config.yaml
encoder_arch: "wavenet"
model: "encoder-decoder audio transcriber"
dataset: "melodies that start on their tonic, played by one synthesised instrument"
train_examples: 26041
gain_aug_db: 6
n_mels: 64
hop_length: 160
input: "log_mel"
spec_augment: false
win_length: 400
tokenizer: "char"
vocab_size: 20
encoder_norm: "batchnorm"
encoder_depths: [9]
encoder_kernel_size: 3
encoder_stem: "single"
encoder_widths: [256]
fusion: "cross_attention"
decoder_width: 128
decoder_layers: 8
decoder_norm: "layernorm"
decoder_norm_position: "pre"
decoder_activation: "swiglu"
decoder_mlp_ratio: 4
decoder_head_dim: 48
decoder_fused_qkv: true
decoder_bias: "all"
decoder_qk_norm: false
decoder_layer_scale_init: 0.01
decoder_parallel_block: false
decoder_dropout: 0.05
decoder_inner_norm: false
decoder_positions: "learned"
decoder_cross_attention_every: 1
decoder_tie_embeddings: false
init: "xavier_uniform"
residual_init: "scaled_by_depth"
optimizer: "muon"
muon_scale: "match_rms_adamw"
learning_rate: 0.0019
momentum: 0.9
nesterov: true
orthogonalizer: "polar_express"
adamw_lr_other_params: 0.0016
max_grad_norm: 3.0
gradient_centralization: true
max_steps: 9600
batch_size: 64
epochs: 23.6
lr_schedule: "cosine"
final_lr_fraction: 0.01
warmup_steps: 1920
weight_decay: 0.1
adamw_weight_decay_other_params: 0
Rows from block 5 of the audio encoder, named by matrix and row number. Rows with one number belong to one channel. Each number is 50 + 15 x the weight over its row's rms, rounded and kept within 0 to 99. All counts start at 0. After the name is the row's rms in percent of the matrix's.
# filt: filter width-3 conv (encoder.blocks.5.filt.weight, 256x256x3), inputs 86-128, a 3 kernel for each
# gate: gate width-3 conv (encoder.blocks.5.gate.weight, 256x256x3), inputs 86-128, a 3 kernel for each
filt.233 105:54 38 71 58 54 43 48 43 49 77 58 13 60 36 41 80 75 53 47 66 59 64 76 61 46 35 37 35 48 36 53 55 63 53 31 43 40 46 80 41 31 67 24 30 63 49 43 60 49 56 52 56 65 62 83 72 58 47 17 30 40 63 42 43 42 64 44 57 56 18 44 51 52 59 37 47 64 53 60 41 75 54 49 54 38 38 56 50 58 58 41 31 51 30 24 48 42 46 65 55 58 72 50 75 46 42 58 66 60 50 49 26 54 62 32 25 52 32 27 44 89 50 43 45 33 52 26 35 34
gate.233 099:21 51 45 64 34 29 47 36 36 57 35 46 36 48 37 80 87 66 50 57 34 57 57 70 35 35 71 49 35 67 64 49 62 76 41 38 67 46 43 37 27 39 49 01 31 68 56 64 65 64 63 65 60 51 44 62 39 54 32 50 59 49 54 47 67 55 56 52 44 42 30 56 67 61 61 62 44 52 38 66 42 57 24 30 68 64 59 58 51 62 56 34 38 51 60 23 43 51 65 40 55 43 50 69 65 43 75 48 22 46 43 35 53 46 71 39 24 38 26 39 68 91 56 31 49 56 53 49 37
filt.234 101:53 63 55 67 61 50 44 55 55 41 45 64 70 74 58 72 81 70 72 46 34 61 40 40 25 36 43 39 51 47 55 53 42 50 46 37 37 35 65 59 75 75 63 33 60 39 42 26 46 39 39 46 60 83 33 52 78 44 59 57 23 07 39 33 55 69 42 46 63 53 63 55 30 37 34 43 28 43 51 72 70 88 48 63 72 50 51 26 40 62 39 35 68 11 37 44 50 67 61 56 74 57 23 47 59 69 46 50 39 44 46 77 71 57 39 51 39 24 60 48 20 82 54 41 42 39 43 41 25
gate.234 099:91 79 49 49 48 63 48 65 62 60 43 30 50 52 27 60 71 51 57 49 49 38 42 25 47 78 53 50 30 24 52 48 50 51 71 50 68 74 80 28 03 24 71 40 32 50 64 59 43 55 31 55 24 47 58 79 49 40 66 32 30 29 48 27 39 40 64 39 50 41 53 53 31 23 36 49 42 59 58 45 47 65 54 42 64 63 66 35 54 43 71 51 52 79 47 38 50 78 45 56 20 42 34 68 60 41 46 59 43 58 61 66 56 46 27 62 59 51 60 56 52 31 54 51 44 28 33 49 59
filt.235 112:71 44 37 99 56 56 32 48 55 62 57 42 66 53 64 38 51 46 36 46 52 58 56 52 00 57 39 55 47 49 19 49 26 56 53 42 21 34 39 56 41 41 21 47 27 24 39 54 73 46 51 82 43 81 37 54 58 66 70 62 31 45 49 54 55 59 46 59 52 23 53 39 11 36 59 38 32 66 06 48 60 53 62 53 62 51 55 22 52 51 47 50 38 38 38 37 71 66 68 49 49 44 43 52 52 50 53 56 42 48 47 34 52 58 44 51 41 34 42 39 61 59 48 20 40 48 70 45 51
gate.235 091:62 44 60 35 47 58 59 54 60 54 44 66 45 48 61 67 57 53 27 58 51 56 50 50 27 28 33 72 68 74 87 42 76 47 66 64 54 24 26 50 37 66 86 46 45 58 48 61 56 43 38 61 74 71 31 49 39 55 78 68 67 55 56 31 21 43 41 64 33 32 45 33 67 55 54 59 51 64 38 40 34 51 70 41 52 41 48 55 61 54 79 57 13 55 52 50 72 74 61 66 52 63 73 65 45 67 59 57 52 36 43 58 68 59 53 56 58 52 55 50 40 77 68 23 38 65 17 48 28
filt.236 099:58 32 52 60 74 68 39 36 44 51 32 37 35 56 55 61 62 41 37 29 40 63 35 43 55 57 47 66 65 73 40 85 59 25 46 38 41 59 74 41 67 90 27 22 44 61 44 53 36 42 69 66 50 49 52 61 62 39 54 35 37 38 46 73 51 51 79 73 40 54 73 48 72 71 44 38 42 49 58 42 59 31 59 26 28 24 32 70 68 56 45 53 63 28 49 50 51 65 22 52 51 53 51 34 55 40 34 52 72 68 50 67 53 61 33 24 78 53 51 40 62 71 90 77 78 47 44 34 25
gate.236 105:26 28 30 58 70 84 72 56 52 37 46 35 49 34 39 38 32 30 51 42 61 38 43 54 57 86 90 62 68 51 35 81 85 44 86 74 43 34 64 54 60 61 21 51 38 65 82 49 27 46 57 46 38 49 41 46 42 48 56 39 34 14 41 48 24 43 44 42 63 55 44 50 56 59 62 46 62 53 58 49 57 25 51 39 26 33 38 56 31 39 44 25 31 69 33 43 50 48 41 49 67 44 63 74 88 15 46 46 50 35 59 26 48 60 55 45 36 51 73 58 40 33 55 64 25 28 53 38 48